config = dict(
    arch='transformer',
    model='CTC audio transcriber',
    dataset='phrases spoken by 400 fixed synthetic voices',
    train_examples=39062,
    gain_aug_db=10,
    noise_aug=0.01,
    n_mels=80,
    hop_length=160,
    input='mfcc',
    spec_augment=True,
    win_length=400,
    tokenizer='char',
    vocab_size=31,
    norm='layernorm',
    norm_position='sandwich',
    activation='gelu',
    mlp_ratio=4,
    head_dim=64,
    fused_qkv=False,
    bias='all',
    qk_norm=True,
    parallel_block=False,
    inner_norm=False,
    moe='top_k',
    drop_path=0.1,
    num_experts=16,
    moe_every=2,
    expert_mlp_ratio=0.5,
    experts_per_token=2,
    shared_expert=False,
    subsampling=4,
    layers=6,
    width=384,
    positions='sincos',
    optimizer='adamw',
    lr=0.0013,
    beta1=0.95,
    beta2=0.999,
    eps=1e-08,
    grad_clip=1.0,
    steps=4800,
    batch_size=256,
    epochs=31.5,
    lr_schedule='wsd',
    decay_fraction=0.3,
    final_lr_fraction=0.1,
    warmup_steps=240,
    weight_decay=0.1,
)
Rows from block 3 of a small CTC audio transcriber, named by matrix and row number. Rows with one number within an expert belong to one neuron, the router's apart. Each number is 128 + 24 x the weight over its row's rms, rounded and kept within 0 to 255. All counts start at 0. Numbers have three digits each.
After each expert's rows are labels from the 100 clips, of 14848, where the router gives the expert most weight on average: "lies over" is the class under the peak; "top examples" is what is common among them. Only what is clearly more common there than usual is listed. The data: phrases spoken by 400 fixed synthetic voices. In brackets: how many of the 100.
# router: router (model.blocks.3.mlp.router.weight, 16x384), inputs 0-127
# up: expert up (model.blocks.3.mlp.up, 16x192x384), inputs 0-127
# down: expert down (model.blocks.3.mlp.down, 16x384x192, transposed), outputs 0-127

# expert 9
router.9:138144080158119171157139141122161121135117108116121173134109124132104136101121109144124123159141119199136160121152122088152148119116135100122136107138089130172106121153118146093145105098122114117105148089161134108116145144133155130090139148139128169096171155123140135124108111151128130124080124057168108087119170149113101132143131174101103111162079084141081134131098113112140110109101
up.1:149159145185139160209091152113113154155137168107142142166107081120112138131164118138151124082118118103131147158121109117121119151150118098143113122138145141098120144117112156106138154166137131159118117158108127135160129081139080126149146125117144127175137087132121078150108132126130134105142146162118174126086123153179115155098131139133136142143131122165094172146181163154106126097127
down.1:103117146128166141168133131124144145098135153104132118144151145103156128133141133126121138131132118118093140098099109131101108151098111110125149091088113139168085132135129142100176106151141136120153136129114160183132108103092113091136109139148119128143201136141126135078110095126082128129122120173146187136116147113147194163114159077130141140155123105143102144130167119132101124108135
up.2:135123132134095139122128120131139108160109117111127075073145091124137147157135110141135142139090150121128115135123123124080139084140122088132131116131106160093137130115127161132144152097154144117148067137113106124121096134090155129143161135100094139134106128125138174147095126106109131112144133150129132145123131115140168110113110142132114081162121120088131129103186149085128117124173
down.2:116131143140161126136121095164104140116128134108136098160170122090152086128146116166143163140110142109119110148122117141103153181141129118144158108129103125128115142135116144151085152122122123128156047110114161115114127181092137117117170095129179115127145122159152119122167143102121102117128125140105155109118145100175089105140161108091100104101101146098151115162127122163152120138166
up.3:127133141154132102116133156153128086125098129130124145120125118109150099130111131140127124121169099103136147135084112119126132118154134111135104104139165104128106145137124148107127143148119130142145078135118150137131088105123132144115093122123140082153098148093138141137127155136137139137132142136134117086097126131152146149117109127155128142094094167153139117124176132141129151124181
down.3:094177121123093148115126143157135119144102135111158127147102155096126119112125105105124120125144098140137141136109129121098118110104109147141141136108137172142193144136137140118136150107108139140123116197144114099122129131123136151120122132143179117122125153143168121218132177126159124161120153105105083085125127132167104064099162119127150168073093127131129089181134116098120173125143
up.4:092139113161135081122110124137151123144119131141144145074167102135131139120176147125120111123147107112135110111094102123076116174137109089128127123104119109107129186109135152135146073110109111125132120147127150160154128095171143127131113137109141135129144122092132086142177137146124120090152168120108137152115147133158154136091119132125142143072123134119161120140165112107092144116135
down.4:131131128147169126125150152112131141096140150103117171158155153141150167108123147127110118078137127146104129119147132150113145120151136129137155091096145086147115118122140124113104120125100133126142169078132157145153096089120083100142155143163081120088155107135150131057123072127146135128130167146104134122115118120157168130118142084147134091110130174098115120110138122118076148121128
up.5:151114138134106132135070117124126140124110137121187162167086162147141106137145129132151112102145113119116119153133098121111161068106095153135107140099128154117115152135143168165120117131126140096146099100115127112096160103116124128110118119128156122139091154124126108138146112142128156138105158169095066142080083110128149159095130111171141120127139147105128105110165148109122099108151
down.5:196144145151156110149145113115155101150103080142100083105162125116093159126129128139153146168129166168146099116102157121124131148151107171090132167151105136154146130123111167109109093121123108155143078123108131188132094148153144140115095123154142115093123144140115099142123149146098126138101113103140081139149126124107178114164084147113135118140132132123148107130126142107135116122084
lies over: /tʃ/ (54); /k/ (30)
top examples: /ɝ/ (97); /k/ (79); /tʃ/ (78); /p/ (63)

# expert 15
router.15:133128128127115105124115132138100147117154146157160129145121135095121091155129127139145115109159158142143129100095148136152122125123082158183137119119100117126136119113145123166138120151127156135135117149108122126111137116141130158122157139161112161140156120136127118124145124084102164145125134149102130154110117115156144130097151116176095101121144115113099102140159096123122116082117
up.1:089121135141116137091109102144110149144116154133158143151128142155106170128130120148135127145120131136158122135162139101139107095147144131129104160105130144153139127146142159091115166136158155094121122112087150131144085109118130113118130178103111150118144122108134159138177107123129130127154139133126140105162129085132116112137132144105134167073134153092146111116083140114121149131127
down.1:139110134150141175090107136144110161134133126141132164115111103131104131117150135147140102115085177129152120090133109129139117114130126136148148146144133191115170120138147105107147127153183124100124135123110119110147104180132118104134151194124131140100123102125116088100138131154155152150159127100138185159137150152114124151066150105109141146106183116156097209091111154057135116116105
up.2:104117141104099135131114091142091114115105144126105102098157110118159103154111150133134147102133156135137123146113105113152112135129136060119120125154157135131144113140075147110127156115128126177132132122110128115146119098106090147096102079110154126188143176165102123136099158116120112126113122139130094104136137150118138154107108138121110097146117120103150125115165109121121138144132
down.2:165140163105162111140118139128127099141126110090118108187119148118153140133116113134149163176165130094139114131136120150127114124135135183147106132150124178122146111121130095114139190120129114102161144085115131155135108123135145162138138128143089151132136075129128113100160110138109150115119080140112103108143100133104185098128093100121123111133175131082106092113118122123130144113080
up.3:134111153138123072163128137095132130130094118098104153129094108094168138133110114114150091151177124122117146146120120121141113100142114081111105135103136090105113081124125150107100135144122104130121124116121131141127146101107134136110105160100157142071115101069174144148148115116155134109114151131165102118113067113083150190157105130135088126168120212115116149125163154135125120145075
down.3:132132149120137062093119131161116104079112142164118135149127140126129089118147108119118117149116091157107093098121133168174141186144143137116173125124129155142155128117101141148159127103123156136127121082131145134146112114138134107175123065114105118155158125149134127148146153130152123147103133116129148078109124126177092125142114121155146113113098138131178112135144111140145162098214
up.4:084122112186152134149100094140106142121071149179116144120180124131148103073119137127162152151159114141152125156139115137105137073119166120132108119139107141123129160136129146138060120125105104162125111122112143150113149090106148120128088137121137134152152124114137102139121132129125135139133135155140153159125107065124126137122108136118128128151121111089130121138135155076113141129114
down.4:150109121089118144102111090115126146108127126134096098122121168114140181128155129124112162129136115097110138124131145139104140100144147111115135111104114118197095158131123098141124089130146118160118106076102139144150177143137151128160084121100137113164108146163100111118081178132149131089129124094095116138120107135188109100138099128169154117135091114107164117112113100136081121120144
up.5:112103157138124133136133142149126130107124158112169143099109136103161159129118167134160085100119138147133126158151127090149158127167094102141134114139125150145132089093136087083127117130091118109146148126104146108128102111100169136118103124108146133151085144139142125106183109085114126172135120153171109118145129053114161113151146140138137117122135157141118144120150095122158130120167
down.5:102131127120152125095154113152136108101162106098107120124124141133139154128102142162112126158140178077143111141111141134117083146130139117151106108110145137157148141110132139137121123094122136117150162122126143124140105150099103145151124110135124171137101137156168124035133145114138073140123118121164133078129105123145127089142204142129119141164122093124154143162127118124116150120116
lies over: /ɑ/ (60)
top examples: /oʊ/ (95); /l/ (94); /ɑ/ (85); /f/ (77)

# expert 4
router.4:115147103126134139172132098120150187129131166115125110100149122132136142115106122183114121114109103175128152135156085127168132114110156123129163170144108168134105170191084144139126143128147115121147141100116141121162120114130117100141132127121154099108161137163159169133096103110131094103143138133156143123132132114117168142139120116106118126125120122124146122119132111147101136175122
up.1:114125174129145119124135153149109073143156118135172117069113110131183068090162112109137167172133142120149115143129157135110146113087128148128109144101128112181069127121139173120120105092112115140119121094073101145137106112121124147126106119107138110113164155088129150154158138112104104131162142133173096103162166112110129099115124121118095108139109131095144115128140148139120103120116
down.1:126133155156146135114163130134102105101133138125117129091109133094113097109161055152166159158126153130162129094119153110118141098095112119103138160144119140142132143126153162147121126105106151121100100125121139130122104147116123163123117149154124123115137150066089122123141101126091103122114113117119120097141092163135104118118109158106146158142106134111130170121082146113125099128174
up.2:132146144121124121119134069114142104107152126125143135080117151146094152153115130102116139164133169088152133122122085121128086136134103090136116110119134112151141158121178104108132125136113061103130130178160111111111139142148085125127126092130160119102166125139149137155120131122136128168149136118156129164129078158155129075115097149134141169129121125115130133133160088137116156126142
down.2:127078122131155129108119137112124136145141080128111165112121102136210105164142167096117135117122154158117136140102122163120113154161133127117134156110125120132130110083192171069143120088108124155131105106139155128101152129118099109091139109127154147116128115154169095112144145141104137160149089132116106156134162169101185119124137125106163107125143127128130132129110130123134060115136
up.3:142144137129125114180145133096116097149123134114159101073062080109117130140148136113130114143131112092133095128130102101154143134152132134164095136127112091174124118121126212119122143114110137120123124092125087102118140136087128133111148078171140144166109129091136171128165137108108096119178124160111173085110123142124082147169132146126138124150133137133094097117188133131120113134123
down.3:123121122111179188166084138135124135133164150124133126130165123105078126124136121121127110107132141096122167141130120138128136121125129093170128195090108164106108104112145147134138116113132123096101166111152120128108128124134109129122098121105140142125134114114134134165151106090139100146099112178100142126134079159147110153140117120112123129117144156133120126120128092142124092136089
up.4:129112133103137127149104139129102161091129130144168131094154139191115163175086116115112081162175126124136092125122170127162126125101102110105107120104137116163082087130148140139157131115116138153134124139109155113115120147139120124146104130115103193094135115082119129139112107180133120133095174137123114125144110072065139159162112134098076150132100125151115105158123113119130152125161
down.4:098094086104168141168126153174157122062138167164159140122171127116112141146108149131078135122162092140108087117123133134121108116089090096158118113109095172161121127126139140132129137113109167121126170089158092117143130160152158130127151146098084128125099102163104126151133089118096133095143149146132103062134147175114111148125156118121132172078116171103143143130104111137135135087108
up.5:143081109101137115108093106107113117179104130144118175178136128093156084151128147126165130161147141104114127189114168102143151125122131126125119130121135122170138137133135125115135149124116166119109123095121106136146130117173109147109114098122116127178111127145127138121148133161127133121117135108119145132137101130088082177153124139134126110138162123075105075101122147102146126106144
down.5:131084181088134091101156101104143111099124120172167136129154129104144105125140097155127126057138120144098091117130136126119144113067119138124127147121141129091104083141146135149137175134141166119117113128119110141128112135202106119142159116129110128147141127112136138160130111143132146092128141145111098122167107164096095156144120118142090115142112154160134133113135120065142107138177
lies over: /t/ (41); /f/ (32)
top examples: /f/ (92); /æ/ (85); /d/ (80); text has "laughed" (58)

# expert 7
router.7:138061139131124126114126152170126133110124104175150135167119159130111125145145111122158142116112117094114102128103151155120128144121140142164131179158130124129114086164142132128123106150148132103138140139113151153153153145119147169118123146148114127119123093138113105121155108114082144130138101123142162086127117099111128101121098124127119156079130133121094151165172065117142120130108
up.1:128120109112123145126107110103155115117123131110115114105099121107112192116099121127108085120095155145137114125109095124130153110093195126133134107117134207106138159139132162130130082171142160192119111105144146099096137110085148107143080169111172123097106072092104138109152116162129132158082151172163117143172178129151175141169125094145137114119165110109117118130079168131136114128136
down.1:106129130157144136110125151155136166085135142132155137152134150125154102099143117153125123188133121122130070067081126103137097134109104137136129106159155147132122138118105145148063135137151092106125145106095154146096100182110123134141145142105149108132102130090144123070137090144179101127136111140121156128155149108167136153130152126135129154089109127076183112137133112103151116091130
up.2:121134086145152146133129140096143139107105136121104143119152095117102099099120111137111114138118157155133112079106127134099159125164070095140134076122083191156134122137165119110159146096146126118164103149161058143087166138148140121128139117115071097123133132166158109138139126116160135162090160107123102124166151165129137162166139132092124118131128128202089144147151156108131123117144
down.2:133125106130127158110114173146107146131131129133154207118096109155140117134128120143146131120113133143137096104095104148100127118113098137171092126135100134125143176132175124125046111120117120123167157095089098122112137136110118139145168104122081124135111126181142163068146101141089145108147143104116165146094180133136119160120173097143126135092157107153138150094135165091106108115130
up.3:110175101112127087115148125136135111162144123133119120111113104128158085123135094118158140151139137114145150155129103113148123146108114131128135121147069130127137150159130178136127114130141121166132056135093084154070130142110118146123122097123180120119074112153145158156126117131157142151114150149155086152112120081117178134152090165118085118152106170162134149114153167125144102167141
down.3:162137099121139103137106101116144114137130158115107092132100097122121114143131123143124179101139145141117129124129117073133109141152158153108115149112145147117135142134163085128129120125124182182153116075116131110171173134105113177120101123113131106084197065135133133200103126138125131157143155108086121110088127115145084091095112156103095129125107147164140120164129134121104134117135
up.4:119143176090143161165125128129088149147091155129117111117127134137134112132133113104146168156102140122145147137155103103160125107103120121134125096115167118109111168128134135099123157150147148118147116058134155126147090122136084158140111132105141157142138132123158141160166132123128103096163148132145150133128133090166122118101109162106120114138095151074159140119150124157117168133108
down.4:108138144137116180130120133106142123141088096158160139098122128105100112142159123107133087152117116171141093104125138189119072132104130119124115120151144153116154120118114171112161129096115134086105181155143128126138082141145119110098130196148135151107087137116122087093127131107123138109139154134162153156153142128121150142089140155118140138120134153100097137130139132137112195126111
up.5:075198110129136120134116123102134137135138139101138157120114094134115155119143140126115135156139081162122139156143144112132174106160164109143116151138127128105133140123087149122104143081134078084101161115129154149111128100105146098113141136134109111125116107132126128121119172197138150143138145182140132145119126119129141154129135111126130112149102151148179127113103104134123141102150
down.5:100162125129146073155134117134170124124136135094122115133164135149145116136124170134130139144127121162127150122125114144102172118066148151105124105147127094106109142088181135102130127163120125149144149119157157158102112133157112132181108143124130111112121141100143145088111119184105105161112153150156117114121159141112113170168145135156153108147141111119170112143104153129088120144099
lies over: /aɪ/ (50); /ɔɪ/ (40)
top examples: /k/ (84); /aɪ/ (83); /b/ (63); /æ/ (60)

# expert 5
router.5:130150129143123108158148169164134132140125115129115121095169146099104107128112142125132133151116143132145133078115140162145115159131146146119102141095135134097103105121124140134121111114161121115168132106122125107116145140105089149105107096127173116090116161127170087141109111134158119100114157146149111125128131121113127129077090127125120126166107146116109139147204114104115101132149
up.1:138125131141128122108072143117121115113125151145133157166083105113131125124116113126110118125166079157122105099099124135090140120096120141141099112170086105124091101164136137111149139160181141146127109132106099133143159181191130125141103082149142108196132123127116144157126126149135190134129149122134085124149089121107123176168075146143123144115148144147116136119153161147117109168106
down.1:137140106145145100123116139150122121162098104172159142113129130143122130091159086134094144157159103141118084131127121088070135120114148134135092100124108107130119126174118124162150179121128119138123132139144146086146152148101129114132120151133135083126143126136144127157088157143158120111120135126063126077093109116155086139122130140132119139098116121150143130110102122065111148152166
up.2:128071124137112150156124149141141154088137167142116121125127109141146118136119143172164118081086151135121122113114106121131156150149115167112145152145154061157143190092126112160130170139150133157107114164137121106142141151175112115137122126105140098115106164113099183155130145065135122095129148139142130147094095140121079132129134142095123140113124092195130143124115135135127147125139
down.2:128112131138117157107184143154112107139157144124149139137105138117090090153085130103117132132105125115167138124141099123106118126142116119112130138096131139087101113094115154115137127146146141100111134183106120086130096128121135142067122114100132163127132105113145135104192129123163157153125087170138160161186108122128169097115115143126137109104109119130121121147171112188139130118120
up.3:147124098138093159115132087146139136122110132153116155121162113124092147127148117144148105134119136125151141076107118124149130114133101095128133103132117154129154186140113124120142148133154172142107128129116106122136159127126121123129158090112103112118112155127126130143145142152154124160143137078100168143168137159133079137127122133101134121065123106168138133068097095099119140154168
down.3:111151159139087162127173123157108118103115153132121161141120098114163088155182140130124111071144066114107068087096117119110101108107137157106162126095115150126121118143127127103170118134117137137108120125110116145117113125151115126132122139081146103090117131089113129119149158133117143155113134176091096132098133099151159106094149137137114156089108103153140174144150139098122203090138
up.4:091165143163138140153123084130124123126092103113108105153102150135082140124150129090152091133137115150134124154143139134137135110159099037140109148116145140135115066111126146132077141150129108100110112113121098107114129092103157116115149144144140153165082101121127065130163119112121134142137153155149116096145116100095143135119142116164141126087146141194107142133140139130127120114053
down.4:124136133144144088101105094118140135134110109133134112153135142113182153138120147093093060164114132137136121103128183137138148105156134132103107128147137144102136127132107123119130126121141156154129108073093133126104110119167128132184154145171132136111104076112144094101124130144111112151116160079106130082101130123141091138123140151158128131113118114129144086064139112113156143135105
up.5:100124114130142149144136133153118166112108119121115114099105108152117123133124151141122156112107152092097129156133124143084156113166097110134144184118130127135137159115125132088137129169103145139154138185169152131150151150143151137101099121128117128158210183137132164132095133120107154123122125133168107127140102107146094138184148127142126113126169141136113116111165178119167087135118
down.5:145101111140131130149104122120140139123110145111098151104176084135141151139157152129168130100102165160074139163124100101160152143152096134120122110100127117147116120142150118141111151140106134170158127088107107122154130125117142142111152146102111124122185153129125144116146113116128143137120158184175166132121077133107118178127167120085120097109113141160095147130144082108138078129125
lies over: silence (99)
top examples: mains hum (83); fast speaker (47)

# expert 2
router.2:111118090168146083117112110158112080101116135108170169136142147135152147128170132148131111130178119157140111111101114131103157115123173128126117122106139121126166179140107150107146170094176136134142095089141161124093136102133146128145104111099155106121116105138142091147156113137108086123159145147169165176121112142143175135134129157140108154091111101144105171084103138142142152117155
up.1:145117111142116146159092167126113084162087131119117215080099130096130151151118114115127115116129126151133144149152117075152139113094142121131078122106131156105137102140114102106133165104114120109089128087161097113122118144144117139135161152130131148140120141120141096148154110143126137101142147198137125104113127108147086141172116160120115150158119123151105181104146147146093151147137
down.1:170158150092127149129157110126105124116141139120162130119098113119173176158161127139118139082143167133124153126134142128116144136144152121130117174140129135136121114131127172136136116126103151101124131116098132120131083126147132123142115150128095110101105126147137145170149184128129160125121127126128095116122083148158098146126115114170168109157171110109121151108152135137091128120100
up.2:087158098144105116154103146117175110152138161125134202111098125091114112067135103155121122066173133125147136105134117112144150126130122115159116122119178140133133154099154108102121108129093153134125094176128095120104132109162135154128122144133124121123174156133137109136130127135082135119119130153132164082074116179148072167182108112148136139140137086181108154151134147119096119134124
down.2:135101103108134133125154119113146147089131160139103162170144106099137161097128126157116127111130105124109130096124139148108175136091098122122163159120118110141077137127098103145162135154104147165112123071121159133111133163128178083175117128162123087124148121169095165138105133130142140129127129160103164133149111137162121179131126075120138107123149121138136137148135077101133142155109
up.3:117156154137141161148131121094141137138138113119125114073136131117185068126124147131108129142118155099136149116113145102150093129126120089149126133157167100152133104138085108132149103115125166166166147142127123133145114142062089165114073124137118136128160148107145130134164103077131142118119135195110106082064123176123121167144111139129135134140133103168092098112149144095117116101113
down.3:153125166146113131122159120074111153146089140149135099145154122116104142081150098135111165113096105143142116127141134135125144120136110174121100121135146130127193123148108138134162141190103152121139140191161152135101116108105130171142119084141143122148162154069159086169131124096158142182146135123126134137130116138147121140106121150132134151131092112179110113126105149118132122115159
up.4:159159147120094120161124141107134143146114151126100139128156094122082137130098141126146106080110101101134111116089155146165137178147074141135113141152134168133099175132172127140114124117145100124143107127116098129101156194109138148145090103134145090072146145105118089131113138132141142137127125136120080117095128159132087162113110130103110106143096184117111176130131101151119136145138
down.4:096074120125122149136148145117136085120130144147123113143142100110157109100130157142119140127103151127144153145151105121134094121157107114114092124107124106148150128122162145119110127093127112114141122145120148160138090086155079106083082117152121130103118123110122113175138123154169110132156128104125142119096147118187114116134135191160141165115107137096153133122128101101061110116130
up.5:109089129145117134112116136115104135133136160141137121111118115142155136134156140131159122121188127091128130160147113112094155099113120110126131137091141104110100114117131150155098103123089148067128145143143134140115101102104131145116150160131090165135138134116101158122094112120148137099131123139135141105115093085138085183146139124125127097150100175134084115166113110141141093144126
down.5:119116161094154157105092133132068161097151151141143145160106125163134138142165135153155101099177128116147125156142128178094152143127117093123147131127138149095084091124154102153104139140112150085129155116122115144159161134134130117154127147153082164161114141137090149064139121186145136132121102184137140176122104139099108147165140119140131129109140119117149153076096105146089145127141
lies over: /u/ (49)
top examples: /u/ (95); text has "two" (39); text has "who" (29)

# expert 6
router.6:180171158175112094154161091142138106129114138124127147148143096138132140135145119079108100118092163143138110193133169119161109172136106160118127095146114106119143119114135123083124166123134140133119124153131162145123195178134157113113127118154121125123147132135120130129104152145155149130147148149137148196147133144145128138152082146112107126161094153125147155120130143138131124089153
up.1:120101139112066133110118136127130160162114133136116112140154116112114140121120143123152127117128159125177113147127087117150119113101132139129108098126080149096139140134146094128096125125147112145179105114121078116117102082124110168155106134108116127121093114142130136146111121132136145094152130126148112106119154144094142152098101149128131178088125100075104164110128157093124145171191
down.1:185105118144143132133106125115077100111139120124126100140144142152122104114136139127185115120146124132113141165131135158155118150107152130110118052145095062103149119097108103103127120082085130113126134136119127119126102138152132115145131117127103118138133118118129150108101139133124139156141165153144158156164125159106178148123158124098131131177072134115129120086122169137137131092128
up.2:170136150110080088144145150130108110136082142164148122133110174126178118149087133142133088131124098121138135127111117142140147117106169189169111157138127168117113124143114136126103072155147134121136115110097077095116126117103131157111139094136131123124165118124128156157102121110178122142122114143141072135122096111084098126146115148145155169103140150088123086134127133124123135148172
down.2:207116107120135170125120169130098117133138122109097137127137135110121139110126118072125183094089123106119113148112132142131132130123164122074192138143105120159155108076095132134064145116129103091129106139128133133124101108143146099110122141108090122097141125116183098098085114125122115153075131105116118131110111131165107098135133142140157102169102139139151156120108159149120120140097
up.3:099132148118116121130115159112135132150103159127105139161196183119134121104138101132148079153111110085157122088110094098099125157124102151115108121138101149124144095122155133091126125114157162134133117122108125100112135126204104100099112119120143115174119127131138110140095129125133116134091138039142087069107098130131123142109113134141121154108131126133131117100096100155135113125141
down.3:133139123142164095090157070116154159139154121113099119129161122156129170157111143098117121112158169140116116157158137142096164114086145119123119107137146104108140136113144101097096119127120161154121105116108186107172117107101096101139083145125139171096101114155106102089123120122136129137122147126158150129143139114127160117151104122118166138136128148094099133122108130115135146139145
up.4:145132144133129174129099111140122149148104100116142154148084121131207121143134130127138092103098123134151109151104111115159112129094075119117130133140145136137118100115152141122111152128141148120126101130119124131144146102160094126105136099139152104137132118121147113162185118106106152160137100126072108115172116126148154113134136120155125170108130138102125135137117080115106105123119
down.4:149128139137110174149124144139131129143129099153129136117119109097131153105154105152158131104135132074146136091151113113115116143103129141151083119128113130128098138139128104147143153108151182158135116123143146103115153102109115146130136145101090160148107113132123149124128086131157120124076100118155123073133134102131112138126104132141149166103171108097105103101200118103117100131138
up.5:110080115142137103154119175115123120138113127136101118116082085116139087126131118145143070126139105152127140108132107079107082134109094091125111164111125133102089133140091135140124119121165160138125134181113132108141123105154180122129131160136145105124151136101132133146110129080127149130120119218089119128120131106121141176132128149147141102128112109112114137112108135130135143172130
down.5:119134175128141176129121124163104171115127148138158099096083075112082111145130128145151125119123108109159141106134131175157135126089112143151132147090153136124106184114135173136093129134110148198128102119123144129087112111107148103137142166113141148128122121132147126092182143097167131137155136142092132120110162108139133177116111146104127197129112105133110150117140136122138149121159
lies over: silence (100)
top examples: fast speaker (69)

# expert 3
router.3:182109129125111118090139142126101106152168168153135143117123137103090128088138104126110136119130124092108143107163126142148178114092117107137147104129139144093145109172134111164138173130140134107150148119111108128111140175095119136091148145152146129141120087124128109129076135092140129160111142098138158121078111120175145112118132129116133155145081113164135097144121139087081127109128
up.1:138144116142117122142104134127102106157113158118139120192093138115114144124119117152123142117108108102144130127138135114188162092142113128128125118133107152102137146142132135097129167131152160146123136148111110095156128135068105142107120104092133138139141114132100086138119077137144123151133117145129128112102119128139103147102109127096080137193095114159111086105170111112096141145145
down.1:145158146109152152110083153138093130150124117119102134188120123160109129178143148139134155172110131140086093145154125153140092124176092102111151142100123126126105149108139142151153123100188103113141081173140121154138135129166149116077126132095108087122131101156137090101110126097074107145138112114131132120115133159122162160143125137111163153119109143135123133081101120112173115122097
up.2:149122139114138147171134144107136128109102110108105139064086092112090139106147114094111175149093141153141131179107121154143183117110163097148107146100137143153117185108088148105090055102150132133108140109130117119098117109128136125121099122138124133117140186113149121138138103111138138102148119145110131137150112113082139111123139129150132130123093163111119176128141150149133131137144
down.2:082129138135156158122069127094122120138136095111142162147115110138103109127123130092114163153133128169140172091159121120163137147124154143113105137149129118136131119126113109113078152112103136146133115101111130122128109074130105085101154139173125129108125141139109159112140117180133131134130158127095164125142156136116130130105134164116083185113131143125162099110133168129124140133091
up.3:133134154123073096139060146129119131107138149143091160097138145130149101158134117138168125108133145143140129117083156100112172116137121112120134126103122076155133183106156122160105157136120123168142120169128114140110124125140155146147140133127124129111127125122110154116143149120123128155130101085068070134130060075128070113151112141162111130099126167086124104113149127109136143110155
down.3:169090128142146148135151110159126104120137138143147141151098134104128121134173131159119128161160170142124148134115131145159116156126068125145107075115109123069112118150109144113087113127118189128149148131121114106147152158114120141193143146147125118128165106116136122177130113155115168140112090125151104127135116130138133141111137152142135099128118129142155111109145108177101145114121
up.4:103112124083103148129110145145132154107108133154082128107115127150103118091135148096115109115138142139142123195053169102135165137122120153154126124112163162173109133142146145141115136124122100137137140153157105129083153120156154144139077129117125137121130143130116138131173134134116110145135118108129114134148143151107086201171135113160144135123137160097104113133090130106098117150119
down.4:120117127112154170168151161121139146110129149105109120168081101142142136140132120094131127121116153101103132124114149125116105092121120098131105141129140088151107151127128095117089120156123113103132118132113126187125121121169137114121087110153137127161125119163086071129175087084101093103127141101122133146145090146126172119104111111121190148120139083133122151074179124139107109120092
up.5:107124136137104140172130097112112121140106137136115139139162106097100145120133114120170098127119100149169164141134137134141176091152147155145099137123110118131142183134139142107120158113123122183140126134125146091122088108110128152134098086077124152095132130104144134161105135123121123139115146125069149138164147124175092145123087158134120085111110169049091138121096109124090122140146
down.5:152131110087104099126112095101121126158119137135174081119132111129121151078139093099146138126125101085133139140120169146149141133147153138114112131143146094106147143128153136142104135038127105144143092108148097116103167177115130173115080098120121127123133146088183076173095096125090158125100113159119122125141098121136097125122163143104111133056094166135136140144159140111133100128098
lies over: /t/ (65)
top examples: /ɑ/ (98); /oʊ/ (71); text has "robot" (47); text has "not" (35)